Weights of a small audio captioner.
Model: 5.11M parameters, encoder arch efficientnet, encoder widths [32, 64, 128, 256], decoder activation swiglu.
Training: soap at rate 0.0017, 8300 steps, batches of 128.
Data: 39062 training examples, 27.2 epochs.
Rows from block 3 of the text decoder, named by matrix and row number. Rows with one number belong to one attention dimension. Each number is 128 + 32 x the weight over its row's rms, rounded and kept within 0 to 255. All counts start at 0. Numbers have three digits each. After the name is the row's rms in percent of the matrix's.
# q: attention query, key and value (stacked) (decoder.blocks.3.attn.qkv.weight, 576x192, the q third), inputs 0-95
# k: attention query, key and value (stacked) (decoder.blocks.3.attn.qkv.weight, 576x192, the k third), inputs 0-95
q.53 083:122151110200133056118114108148112142151140080148111129184100154124137121161087102132067137144082128042094169128163131155086123130133160166118092102130135038128128132117086103155063090123153119137102097125067113139156116138169109106122134116151111125114110112156161146112146143087150086139
q.54 095:153130110165164149141109101162151130119179124084140142139167125096116110087172112128124147109199132154102102091173086124176104158099135103125127126124195142173109127145097084087172072182085128143112152101125079123084122081155150108124136157087143125145110134096170111140112134144060080129
q.55 103:126154178065122126137162150166158103108121109100122160116124067100076076115115136148148114110141130162103120128135144130076079109079121144158099065125152158095120191161070148146174150153090137134153098071158163146087139094121159128121076147119090167096135146137108103138121158211114124096
q.56 122:093093141120164146133111081182151140129166111112132118146165112113129136070170081120056100112192157149123103061159069193170085186091133080162101093135176120130143064125143131117152119126099120090137154128107150176097138107141086154167132115112140137205148099089157106123128103168085111129
q.57 086:125090171139127108134152096153138157080148117139166125102152125118112096055170110104170107145181171127093129097102111187125104115132140119148150117123145118084114151169091133155185149156101132108146184089166157144144138174129085123125035130094104123169135157180092144146106128217068085073
q.58 097:110143123157153150142155147115115120152133100177131071112122169148166118145135122136129168102093124202146139100140116092087135131143135111088087104139146087083202084094147142135093178132155143141156156102074171148111091178149096135124136070136143088094142125096178082139104051068142157103
q.59 096:104168135131104167102081140084097108133099117139103096162127160130124180136088164107115171124067034164180058146156148100167183152124143145113167128120069177134156088106089093137120135092155101140108091111118112162138114150143115159091155129116126088116161140142148154086156102073166151099
q.60 089:149168124051108132107171144146130124087102114160120143064110054121083130107176175168124139138163044090170106125073165074112086104146105143120140167102113143134131150137144150134128150111092098109157150135136149116090181039132176140131141221133123167123175109097065097121132161187135143115
q.61 084:038144208130121120137115084195197095089157158143125150131140117079093160093116129135120148161149099142172117115070114139099099174090139159180113094188144157094126172164091159093162191130154128106122102098135199143092122124093159124117075146190092129102147188168105075131128174127098108100
q.62 148:110149123107130129165152140148192104091101108129099103155111077101076170121184125174153161104204118151134092126122129095106115159108128110145092158125168128179167097181146125155128129095125081151153156100066124145097180056214165115109113156138101184078134121117123094117124126157119132152
q.63 075:075139112126124200102114105096141139113126072202115042132109093150101132151091091100060151184131130105119129137168097091162131142194109148144132107154095088112191120118088144135127115157208106129089123138098128129156120108106111134133149127120100074117139173175090143114121106118128103134
q.64 095:138127093175162104143131120101076115123127100116155151162137213127098109164075134128089075125091073098146151163135116151119137080068164169093171209107107100100093165057131108103160117135168134148162099136165078134113109175157134087147137128130118160134122090186119138111067135107162084132
q.65 090:120194106104103116089071154131114121134094134145072149139123118144186170163111182110133129121100074110154170202182156084150182080137100115104140139136122137168197161158146138132127164116217080136081130136145106125103105112130186039102173124100120103134154089126129114062117099074180163126
q.66 097:216112060163147149151172101171175155088097091100131138140089102112071127080150187145094147153150098147083091090165099167130113118088165118164156143135148112158163132122097069133128093148062126170143123136176099151078113093149151136121148121121134159184122169125142123079055115160078079159
q.67 094:141177105121097139153110151155122144172112142137094134109095147147094138125165145122096114147145059138114153130190140087171146130169161133094164086061154156134140153094094107140143146202100073155148148154148127153101124071119199145152142106119141067128162126056106097127098140126154165106
q.68 095:145140183152110058091070115159139129152144188123120122175104119099132133147077153129152164137114134115095141088085130144105137108099122147166111107162184148107065189145086108110153131088168123071133097153173121121136084144123114083096119100160141138142114150179115175124129136139130099179
q.69 119:114136083144061145092129135110107177126109106135074118150087086136068132106121127150099141161114065120177111128177180050150173112144170112146137096098112159150146126140066117163143129161121108144142153113147112162097132107141159151101155089079173123115137132154156082089155135121150191164
q.70 082:155162094083135135129106120137108127138111138133137148137146067128153143096104119058106172132126125114090143161152166160215117093114137175175145140126094123154112167109140112068099052142040101152103184147117056120159089100122155187145148187121113109133151045091139151085136070114105087104
q.71 084:130117144169136134093134155132084092142166082180146142108116138110143081117094131142083170176092119081118070108179144129094149184102111134088111173111134142178101142123075138147112065069067088101165146145080074088182124136157142154142141140185154135123132064160113097102154066099085112113
q.72 122:102091140141184151157092121128132078097182121148169080147154138102172096168119055124130151162131147129105084124081105160104106187105130173069101159179125095155099108122163124087088124044124114060138152136089155052162123166118089135136100146179149123129124091120147166200102102113098119114
q.73 103:136123117130152068134083110113078101152160156154154087110134141126172158140069139103136178216132078107124113153112104149111172182117063177131114099164096147099149169105126085088071109122179104056114169192084129072171099168122114145156123163184139062137176116159142148140127085083076080088
q.74 096:121089154137121053111109081120161153149141126110161131077144120116148176123111138124124086121116159085093154170095133161114140071164134126149093111140135122088077150148128115126111092163086120111104079112152071083159112098136112163132130121083145137144047122096080153136176206239115096126
q.75 099:170096108145130186138144095171163168121172119077140145146117132089093124059173118179126145118158141145090126097168095178161106128115164084147138093150172090129156174106128083139192102151144141168126124165152165139100099137091152119144137142089130128230145108092137115120112111139053098130
q.76 101:089136085142144125184135120122109122118095073161109087178143180114152138164101105102116145106096132118101204141157153143126089121104164120129157130093104111120122126115105160200124133105118099178122094139099113110116102067134085136090150097076121087059149150153130056158111100146160151110
q.77 096:118133120156120103119188135154145135118154092104114177124068089117030125089176116186071116130136139130143084037118102151141068180096185092126056138133148167134128113159069099111152135158128135134126103112168122211097192115137124149141081174127108156154075156171189159086135123124141099176
q.78 114:120115202161185165134112116121121126128139120130135073150118130139178082179127082150132183124155182118144120111068121178115113160169138153160082141153109067097079111116186141093119065074167149155126103117081170056157063152065065101080118143146159111107147138098123145211147069147113112117
q.79 098:138134158168136147126096168135125125157157098095170051077080070138138065201122128153099166184144118136136142080133124141092118141115133132139101029098133092107122103114100045109141115163162096105158095094102194089126111124079094133146107098158146141136145133107066104172200114134100144095
q.80 135:164136153145145168158062106109181130137128107113183098087093142117165111182124139142140152119153139129086176147162086198071137121157115098130105068126109041084167136101166124093077104153143163142126091143124193052146083125104091113111139070138177098145150165068083113210157103145094071046
q.81 110:062163152143132106153142113148106068124146075133099088153095098118112144166065132147141136150110144141163085155102140117085168148157098129111089162141146142125150132174114188142106159090152106135110142111122137135136135165153132105117100113132102111060115159175143084134159060101183152121
q.82 105:070107111094132128075158143107155132143128154099123144170104119166108153103145114126083074130080101105101137059117147127181106143071160106168116183103148146122093106120115103115156127109126113157156098132094153205161186071115186189125076139091098183123076113109148144058135174121130123177
q.83 068:104122137162145103140178106092139113143108127128185110113135134117131159064078149062126103164105183167093112168084121115164086120154137149121133101155117155077162164149102103138150126109139159122071123089134086138183056133149106218135071164119085172126106179153099167136125117131073125099
q.84 113:117156132079094130100141157171155118132108153120076147134131088128114145084171150154148095139136099124179117136116177073159117141143143093160131119104175183154151067130118154170160213141151088159125144102131109221060144077156160128105110167104116142092136144137146062104109157139167177171
k.53 106:104113132078117161164144141077127111098053112145116137107122141108141123092147095143149167140101096148158124108157180104092097091129074128149120158123096160162156120105121177165121205108092116142191147175150093081126137093138111125106164141132145153022146105131134062145100114152184173099
k.54 100:133061132154155108098131161150139091128115121123168138177123133131114128122139105136093123156170145147113081130056108180191133161117150184152085110174148140145089088147118108056095074101134147115090115144102108115156095145134115162137093147137121130123079128082146182158148130137103090119
k.55 104:159136081144158136121136145135147105171115091154150108162142166149117162101137083070132117110196078155108077152124210094191149109075104158075101112088107077121181119153129128138126137169156113063135205097053113159137061070158102139164140109115128080113133140067152127144116122126112184052
k.56 119:106114096124114160111135173113118162125110185092106147143106148141137123069157082109129083091090139130129170160175132088114108067141163050100125139110119151080156155124160174197152184198127124156109095134160156135115167119073124124112133104094070154132133098167125098112130120108196210148
k.57 082:153117111124108147125092105125130165082121155147130100123072097115089098127177132105109121173201002194193108114103141103089116167101080124108083134118084114141090142174112114106098168123105072130161148098113147134156111099130154155113081170163125160133169173099107121149131095138109151152
k.58 107:087137133071084137085165122103110155095080139131132145104137112117107178140102155151188177167121078105178138132119164068093121122147087130150137193098091146165077158137132125143139184073147095136153108153156138126151182088112166074087101136103044176089139132117081099107100135128183128173
k.59 104:111123139119094172154177137119190185124135136048117139089135071144132131069137072121114132156118192096165110073175069156170094127105137088172088060157174151141124205154093070145133099151115138137095133199167133136150123109095107166135157107096134163144140128148137075108110165151101103094
k.60 096:146105108128122115091072155139060121138179100141173103112139184146160097131144096110117058109114094130087083135142153111203122078094170147083140142085137118045142078100127109171155154191103162106153116051113164156153039177130082142135104130104119088193156133100126145168126089144087180105
k.61 108:181178093055106119114112190189137127112046146080100159114168116105130137153114160161174087109107087145107161164093163099139121078084060059087129127121134143113106127070135168130054140128151154143101162134150111131078135130149141117189141136134144163148132103078114155120050167106152175173
k.62 100:129113125101106126061115153144046216141163180091096120103109132119160089111135152157131077124049134093121149096153151136113124117155115131127144189096131136089058174110137143127106192112116178141106142174171189138142156156032130127130100088154118114184102133143115120142142145116160202141
k.63 084:133102136110179106195117096112147150100121123124149123057200172095193117126128135119153086110130104135109150156121105146165178106158128083125131112142141078198160177138116154112112091106106173144160143119114123100115115149149136071136177145095170075153124119114101149175126130188100101115
k.64 107:148200130155100121115077123132112142102159079156154079140118094141141060228082142154091102158093113152156153137066171144120118100098130176080175114090098093052104116091139130098131107124154150100153131097119127090162063127130089122091128116165166182166104127091054164177104120073149139116
k.65 098:102100117149136097144143096089108098130149151138160170108155143122164123148100157113113165174128157111181151072090104178108142175154123113149136147182078129123149168145119099086133025092114136124126095163101092060184133145155105121120132107118089095139151154172062163153161141126136090116
k.66 107:082118142142146089062137111127134112128135136107179110147139164156066195162136126101143140109084133150117074155083198095115122147142109123150048127101103151125116112112082120147117122115163112088102133172123157167142148166126140089107067116105095128115125099127162173115139111104196136144
k.67 101:139112059122176111120181092063093087165121102136185141137104151122111171134107196095102130126106131133089126168137156147145121098120131191116119155155069109127165168123154118138072094090098140103189075195124084116148091100156103153137099141071080141117115183143083146123156107139123099116
k.68 098:085074142135075159115135153093175154151128125076123120128070120128061090167177149187127139120056131097113136127122141097071085138153194064099113118088099128099104187119100117194149163128173153139073108101116154112149143128104133187088144085135068176131089118094124147165156141131138165064
k.69 101:153163169134207134122186136148079079122168109134223151136167164104122113147080144105101193103113184155154095106112088152172120157127103148176132135148101105094144158079148126089120107113157144080173050149152131085151113144147071082137078108125120112115151190119106157107072090065081101076
k.70 095:152110083079154096147097171102138141159161097103130171086166178136139137089150139116127067068084184087138135148207120101120142090132037105102103095146160157110196174141115101118073161173132111143119117207155095114127117163117143104142145152133146099118141135159157085128165104131151154112
k.71 085:145174136129145102090083184155135114135102081094139187100150135144131153156106081105197139094061116115175129177147196109107144080079094149118089140136122125074151108071172126149132125140152112065116159172126104093121115103155120114154142123155121153098151062108145102125116136082167143139
k.72 106:138133110153092109165079086155142160129134140102064144109120088112111150062143126104197078102160155079115105165183178099136120065118080103145110123095202181181136159122090098151145157174110122147132188149167093174105122117163177119135141132116174146106085076153183073082139163161163151118
k.73 099:101094182132142105114139119129126160144146120159140097092153095127174095118170114141136170136111132071108166140179153144092135152167084036139134175103143102142138137161068062148107155080097107126150158164163143077164182094110073164117146127096162118152172133116096112126099149173111180116
k.74 098:172156056119128181163117156131127099136094168116133146153123156126094120112182135120101145078142133127112148104147143093120093163097090115098165102137139159081150131139139136178096146208182091141116174134101090088109110113096150165133113143195123162135143160133157131171083128095131128060
k.75 074:163156082141169078113114116159105116139151125104148099152126132130112152123107149129092150106153139148080121182173138101158143143167095153151098126085118128111187078165098091170089090143177089169145162182043111202147117135140157097124109189106080104095150156128182175115126032156119097157
k.76 110:112158111168110170152100119116101087135113121142141119160127141148065121180102110134059102125143113170182079151073105167174133126130160141096140076114050107100127101114173129075123063148121106118132074092111110078138102109130122132164136122167132116142106084131101196175154143116128087127
k.77 095:141161182117157106112145123161107129092128151124140091187111127123130145142087105141164133127125105180114129153104097138155084156097117131170115145122137089141107117097102153164101164107147160145129121108083157189155108175176152093129129094154098186126104087057148192146082081073148104153
k.78 100:122166072052075139118130102119154160125141165153066101163077101098092139089107156151153095181179165066122144169114168063085088118172109084141142097089118146162132178172097146152109146208170138181101163127078089156099126106113138133110149152100130160108172166131142063157152146158164114145
k.79 094:131161153118138176139171141081142171097085134136154144160111107098067178130149176114148147101097155083077174215164136078047108118127152133143124148096121099086140166153137157202165172097139113116084163118187110136108147075166161137105091194119088148107112112086064083133127138145154112085
k.80 132:061141116106149107123156087077150128116100141147105141156135124106083156140190097164116145168164127111070117138102153042174120200184169132169097171139128146184103119185115086125160118095128077118172145128137117196127190056124149143115114168093100189133108131096126134115143154176105130188
k.81 092:046096173149123151133120110122080113114195152146123108167083103100112151140112081150153165192174132109125160102102055177102115136161238100179124121181114107141098159157091103106188106112142121130105106119127173110153144115162133161131132098084076158170082082124117152143089130148110134127
k.82 098:126164116103150165143112177153107063124068129144134134101122114101091163109103124134140112156139141163199101187150102143166113101093033134095115121154112127094151143084139142058034179117081133110130126107156104104118125141152151125159141168174107124093124155100124157118099117137130067134
k.83 069:136046176111156134120129132146151110140154095143183099116123031158108120128189137102096177115126119184160080108141208134128154145127115114084084098173119122105125091178143071135132120163187060034132215117094160195119147110091098078111105163107094084147125158069208124126119154091082181091
k.84 110:143100117122145110095126116100082090143152141112127078169119175155124150115079149099143167137118126132124104111134109167093134083147110150126145081146088137063178168069145139116079086157160138128115039162098109098124081197121131111115168069156086109125127219184145149122106075080142061117